config.yaml
num_classes: 10
head_dim: 64
qk_norm: false
inner_norm: false
positions: "sincos"
Rows from block 2, named by matrix and row number. Rows with one number belong to one attention dimension. Each number is 128 + 32 x the weight over its row's rms, rounded and kept within 0 to 255. All counts start at 0. Numbers have three digits each. After the name is the row's rms in percent of the matrix's.
# q: attention query (model.blocks.2.attn.q.weight, 128x160), inputs 0-79
# k: attention key (model.blocks.2.attn.k.weight, 128x160), inputs 0-79
q.69 098:116136134128121155147156090172108146082125120165075127153122161204089125149095133144148155096183072141099144112196120115097088141149080144146159074137132187131116132080125092142089137109039101154159106103100131117168134158155162161086130128
k.69 096:158121100130097107154122136130111113116128163092157052077155125102064154103114137141156153135159157149119148095124099146136118172065147136083057142157178094132116134093084068143134127103118195133103181168107192075113126091119110168116125071
q.70 112:086185108126116128141120150117135125127042128143165125093123088089124222137147143083154108156187144185112132055162127127107116149087111123110135121135119083122124241069138112118151105142097148101129131148098090149085123099080116156109134177
k.70 098:112132157155097146195158173145079139098150065133155125157099100108122174111171094084125209134106045114160127115125132122114105168123131133145167127155094158120074113129069100082117120146106102139135136087200049098113151195084091125128114118
q.71 100:083142108075053144117140069087124104126127138193143080182108139134087115024111135135115124111167091192139118170161124139120144115109158114100087092084113128109162123184116174078111163107093161116163160146101049169134125077147145133093115138
k.71 097:109132108157120124136131147128075202147150171095102166157106116056079142137093142124110164147036185149120101149179107099137102148133101162166131102112125060104101084093058122133127171135160063182160108112118121121183136130096148131153121205
q.72 096:147105111178125043110092097135113155098110120117144127098146103118123136061106104147163093161169182187139089125113149162135131184083135147145141171114106141107225118125084132158151096082088144116116095143153162115119153084134114070080110115
k.72 097:148054147100068101210127150161096101145139096162131162151053120177174175097129164110147133050111143101127171155132167118136157093102108106166102122153129103108114162151115106106056106110105161140116073126110165077122113098141130109144116106
q.73 110:119155148148087121161045091169207087096132157143091131164163138126126143066077155115135109151147078089142176111158184117109101124067116097162099123089146110170172115114098159089157145120107076131128111147127167206116134132173090127113143087
k.73 106:132149094121087105151148108131135146108121130111117140142043146117093135158126147159084118111108098137134081223130058186174132187139144115162141140135129146144084149156096120132063118150115170189100149144132101135066156148172102144149134110
q.74 103:072118186162053150169126100130100105091142133164098149147110169146113100148115114100130141109060089138139149111132033112135125134128183159155122131167117159169131182170076153138100155121092126099101152143127082120104093081156127125149148090
k.74 094:148107162132106109083170166119199150094138154134137095138185121125126107144070155092112134098171118121115143145133112161109085118126137081127156061163204192126200169130164125100152120158113145139102084078153108139151183137138095156096062036
q.75 097:054114107141098086138173170126135120113070097161040126107101131094141113158128121131086144154153099120072136092117131120152175172087126128129113100117090179110125114119144133150137139179106112127128180108180126151199099129159113097178153135
k.75 103:077073143221161072101121158182190164147174143124130104135216101151118124079166148121127140071151113158066144109143174155151143143167070154171134125114161157127078130147113121108104141131149130166115118119170168116131068131170107120195142173
q.76 106:110100140166112130185167107141054182109126106123133122179077110161132083161147135136088085127168112129159158123150119135121177141092087104163172128154076133088071096092164113149021120146100142090146157147103114096148140157101149175107164095
k.76 093:117160081138143119117131107178105153124126113133155059138161146209097146134141090103126088076122104126122116092119161077141073115191145150140112069110165121098143156124148118064140128164100078119165122167124126109193123110108160156108174082
q.77 109:083172105095083119153153126153142115122132154070118162146150095120115169153150101105141145143098160132176155115188121123173123059136127105158049119127142138081130189098130105090121111121100152154165079139120136123082145132088071124192096159
k.77 097:175022125133134138142167130136134080138104133181105100152154160116112168156150136166107090094132095075104202139132127142156110137163137132160138187123179110128108141094084127113164087147158116057119093079087101101108129116112124169146147087
q.78 101:130131152198142044148128175065102102086176114096179052111181150044141131076142133182122080096142147183116105117142136162126163113145177112081137106071067119071151178111151060094072145151100160111089153102126164102140116134175093074153156072
k.78 099:132082183201173156093100116126091149147148107140138135133113151117139130094108140114105109125038108146126091167141137143118164118159111136138151101100117140180132165087133127109085120131169109163131103090118123128052038085088142127127117139
q.79 091:109138113135162142058146171104130118116130172117137102133083112094104146110162188100070153108173149189119094102122113109121155138188105056088152112162146030186068155129095129192123184200150146136136116095119157191151120086122162138178136104
k.79 096:147068105060166147098087156117137182119108147163113109146132128160103134071048121106178162182111119140101093094095113115105107103087133090135135153147165153185125121128184106117194104136167145152165145099089104188160069095156094115127153113
q.80 099:132132185165175107155198112095148089045145121091118175140092105141115155134181097117152104101054125185149129074158138154102097116118138132149138151161144113189212119063122115123165135139136132150093191121106151090121074118158158106175137107
k.80 109:116147135113095148145153124140128133094122061176127104149129083146142110111082121074168086081152082165130105090162124103147132158142137098134080135121120146208135146138112162165159132068174192088187157152107073128145100173095130190106043164
q.81 098:091115131184150170121104090181106138131216087106121195127140170098123082131172143143131128186108170101116169103116124117169152098125149106085069152148101109103120149091136049158142128117150140115140151147123150178131166127126066085100172094
k.81 102:149126092051119144133085144165141164130124064181146118139134147109134134120092134120162132070142169136104141130117097112075122148125077203117131187129152129145112205144091130084101134161165170112114106138121140155119143185113171077173093171
q.82 091:081135108134085147114127158097144109070085166151094078139110124168146060107163104139129087139135122123116127193115169173117134107088086159121117139109139113183123163082101160121138079112169079144087133113169106130102138118200112141119154125
k.82 091:150107123097197121172102163154126145121084104100166150126173128133177081083091179084157173145155143083195058139097099092133169105130077143106181061151117076172155133121131119116055164156142093141144119115212141117087157113126145139082111155
q.83 092:134159044123092091056221126107106112203085096173107112109120067120098157077110151129148117098081134114093112134117155132061143134098128148129135122108100153099087149113110161179123136155153152126111176143099127121151098138117144088146126179
k.83 102:138147090124119093115055057147115116149127135155114154110155132147120121112100090163152129114110133156114103117139153200157135154127118105154126095149137150161117113166135157100134088111130172110169159125110162131090182122121101109060073129
q.84 096:097131168162138066124177126128122175141177163126139111150244158151130139122130163133171192153161163161124166115158083136091170125169113170148092136209117088136119137107151108112134112113116079105191078149077177123185132140133119095135133093
k.84 107:142124109180077105086148102163153135160123112196167125182123167123170172087143124145155123081014123168136122122114086142181129120084150159159118051119144162143105121079115131079100171147128127119088086085150179149152112175143153133121126096
q.85 107:111152145075088105122057098131124091108154089111093129109154140110117087099130153164110183130195135170108094210082122134151187146171111155102145096071156095119105127101144104135150140215089141133129163052163117151177188114117128150146178109
k.85 105:099123123098133170210116147105137067177103160137144155125158161106141163129118121103204098121058086094085216145133076120148124118129144133113132074130149121145098128170097120098069161130119127179105127094118100120157119186155172066180134161
q.86 103:165164142106143119126044099122145178083164129169088131146134124112159156056097125082131110111092099141079084191099069105150162124174148126132132108081147146088153133178088139097126113117146076167143154115127141075094131187159137109067121162
k.86 094:090117144055100143123129134112127153106172114126096085085049083148105144187101127168146128112099100127043131112101144123148178121093085152173132102098139132194139138136122152116104117084098166073101117158109121116129187101158061080160114118
q.87 106:124118141108136086129120128204181153120135093130056098184134141110134117089184139096165122086094107188149140126185134198126125217151162123148146118175142159176097158085149091139179184123119143106078108120202138172147066129127081106086151144
k.87 096:081172147135091086144090120160154138116192140120110139102102149098114095134104126114098129087050143111133141166143117165087211124223113113138155134121165125091153157070124150124113079065192106134073119149186131159056108099109122121137110118
q.88 094:166073113138136144130145122094120127179107081160114082146128130144107137106081144077124150105101151097123135137180142077152146170144130075108069177134118129147125125157158189127142097111090111168179159099198121142082154094117103118139047117
k.88 096:147108139116148091127154074149129147149189086125100106099179150130106091147123141143150141121132123154108124181118112117099086138114117187175125066119141101110121145107198116159149152169072149162152196123115084096119094135137155147124135136
q.89 102:098096137139161101071138143106147135140072134108136118109132148179158137133108120146081074187124112104133190166137061164117149129128114078215156134157143067171108163111129179110093172153093062157132148164112115112109152070162085171117108133
k.89 098:105168068155108107105128151122113147128148123146155145090135093188082171118135112144183119134124131188122133124121158172084154134126103142080112110109095127094165184130117122137184165144052096151098160100064133187115151085083224135163173202
q.90 096:086101133150163087183157115089077122100101139136103144118109103190121158132100156074132115047134131119119146168184182066139183122119078171149123124142094205106059124164132125127174130123139142137114173133129125153125145140072132125118118125
k.90 096:082163091148085103124147085144132116109132085072175116130137067104122176086099108126167125087155161172118118119112101072120120120223111146096128060130115082094167111127132133088153083141129118136158122138135140044147165167091082062131175060
q.91 099:115131102156151103157151130079163121128133115151124096095118127122105133090147104177121131173143179107127067177134164140123133172159140135170134116091143085152141117133111108100108139126120078170154134088139062152133168117060148151176108172
k.91 101:115123125126139147139121036136110147144113106172100056130106193180106103141100123175177125118113154152087152149145157153157081136122168164111168119121111080155114122103148113082164150089111121160140150088066138190088156189099136121151134175
q.92 098:160133159123161123186148148176070140109152093120136174080111100138061126141111144134126165084191144128169157141152107068141153159109150108107137158071135110073116133136134100055148066127107088118073177108082139096154095122103167099157125161
k.92 103:130171080150086133126156105077129158136116130089193097139086089123140068125126113166116115104174182130153119122102145128169108141187121115093166147126171144134180086125056144145110080166121105166172178104087073070194114141030144144089142172
q.93 095:186096074126132169144136122111128095125105105172152157160122136078127103146110074153172093115106137044119149166100126161122149159135184115159171158104134131100086176125115150125113134111130106123085116130111150181180186047095150167146133193
k.93 098:146099132178066084186120159084153143144182135166178083137141135092125160143105092103097161164150116143103137181149122153135164143116094133136131098142113153131184108163117114070100125100163140137136137123106133104068097083115164111127111120
q.94 089:129135131105132125148105126171075137128120115140147119089141182090113081162068192111171104076112098117150143126106119134096153100108110075116058127126145109107069124192102197119130115167161137160110121142122113162113109107156107165125128188
k.94 109:164161112104133123170123082091098160159174099095159068120113119161121065102082168138134135182227116127114135141153119133075181131164142116082174156084099156068137173157101133079137156135221145104125132113177119107065146166160081165138113105
q.95 097:112120092131093065102102203069073165115159193183146122141183151147121110069171144162125123129095104096214107142080123130105119146123149184091155111102119132052121133178112076110098101163155091129150127160162099131118151124101125108130089164
k.95 095:111150182115112079094119162109108111171113103149110073115135093137114115102138119104102119092131141164114147119157171135049096160136156103080176132083124129167178134129155170132057123164107124128112096149177117147088136146091098084102118163
q.96 110:124147175142147115121159080112126105104074186149169111140155112136083114203082129156076125149135097145112116093077128098157189142155112152131151156100103163094115096119070060159132156181120087132135158119120084118146114131106123078122118104
k.96 102:147091118152126129112142186099114113119116158080190110125111119059133149085146126106131158133187133144080179109098120098064146125141185154146078141083120170135088072089117137163170144142158109132175181146051086065127122144095118096092160155
q.97 102:149148140125183079165148148150121107141077181146184158150155153105155154090132125103109112196109086119065152188068084180124110089156127155124111118120122127134125079074093099106095148093178134121137167135149106172158100150185145069123150136
k.97 103:135136106138128133151122162117102115104212095136101192136104144099158112148178177143081120127148127159079147104102124113121159208134095162162154090140136075105115129180145124126114120104126115142144198120117183141128081133106130118115117119
q.98 102:193112146172093106158126195123152167131141103167070088089059172161115158100073120170132095160145134104134117182098154128130130109195192111149150087139158129126098123137141135071115141151150120089153144103140176144110107139165138158135054161
k.98 104:132136158101104151063101154122096150161189080056146117131102129149163114116081112101164147115134156080120135171112132144094070178171185169113159117099127115155142117134112157202153134132165183167065152153183149104154087120148085126163116112
q.99 093:142144166086114153106122092167116143113115139163147197151162140118180123166105168228094110145109130084072139126133090110141116069125110121110207139109152148081197150087135147139134118051167086186145131130119123168135142114134103141155115093
k.99 098:151078176167154156163133122137149110086133139189134181126132114087136089135196167076101140138188156115154153167149151170173104152129176112147123177130125107120124120115092137157166143109109132080092165157128106169128150108152150151158155135
q.100 105:120133129081102147148141110169091102094093121096112141197157099161105127077168157083122117120117116097121112128132141151172093144136119130137149165147157131180079086135102099109090154119089091181182087149145143127133168101068117117095161115
k.100 102:201108107143152141151116129111140070115160168153159132189146125156085116104094092123120115123145099077149160108113193104131122139092106167159152144208143083159098072130134107162104156110079150137118195146106135117097114142061184103163110165
q.101 096:167068095105110109156121101131096115108111153055158085124079165122149099059097108117148116121107089091113136083145111116069087113132142132110105110127130137105028088129129172147095152107129162173071082098110100169168131097197151134166122107
k.101 099:079138137130148149135111097132151118089120144167101147133101158117124162144147151132088090225094168117122133131133133141135112176147100109092136080170132074121097094126149121197115106149137106119116171134171130161079130148182138109171150149
q.102 096:124095086104138080179130122063140107130116056114173130131105114127103083160125084137122107088164138099110165099072060120094121133129163130129122126138121102107172038142094114113115119116084115148092123141148159095142069123058163123073135074
k.102 099:162164121147156104138210107089126124072094121120166140161167082111147104119091149131130115119135111170131106070098085092161124188076151076109155170160144158142154146073161082141153116068120126138092130158127116157116129128115130166139130111
q.103 100:142169110172200122205113063086128140171122090096116164155159145156128104072113057190119046152134138170156158126122112110116139075138108076105128182095135058118123128168137150117068113130115149122088078110173111090129117168114156127129092123
k.103 102:134120157135150144144127136112161115069139084143197190083128079122108095105058150109149095088089111111168137108153138111135072129139159146111120156130142154164199140142145096186116175125128175081089111135082150180111201077115149151167121181
q.104 099:046111178155137110174162117107130146131095149123106162075119100151154038132134123122140197123078107124180119184200122124169118097126159170130104115136113127143111104138136146158173083144156147111141133121081134128149204112145148097147135109
k.104 096:196075074112135185116115144113147155123102111119106137133162101152062175129087081132095131139072054153108196160114181116102095151167180140103109166126177109132142102120173218163163097083123134133076116127095109157171104116106104130142118147
q.105 084:104096130052174124161141135127130131156148058137151135114111200111131152092120129104137179082100129115098174081162132133082095122082173092106113114162101153094122114092137112158116178086152148126095063124127129175123092170140166163139151145
k.105 096:124108180109155092152130181122127113119123164152132113119147161151093092126148182158137116129151187087144176095147151144180103130180108160110140162197131095185125078151085115135087082138114115156131130139123167150140144123146080123082147158
q.106 101:128169128086145110145157137076161101164144139157166119155169092125135115076143123177105206106146093104141057135151145117097060067179112105143124179140162142120121141102125168132110105131137096108132066095125122160097148141124182144182097170
k.106 099:138139100138089154145117144128087098160120098100103095162101097072139185134092119143168163149228097114117107168126134078172109148105133098062101170103116113069123148092176065137133126123122133137126142120140132129091150139100166099184149120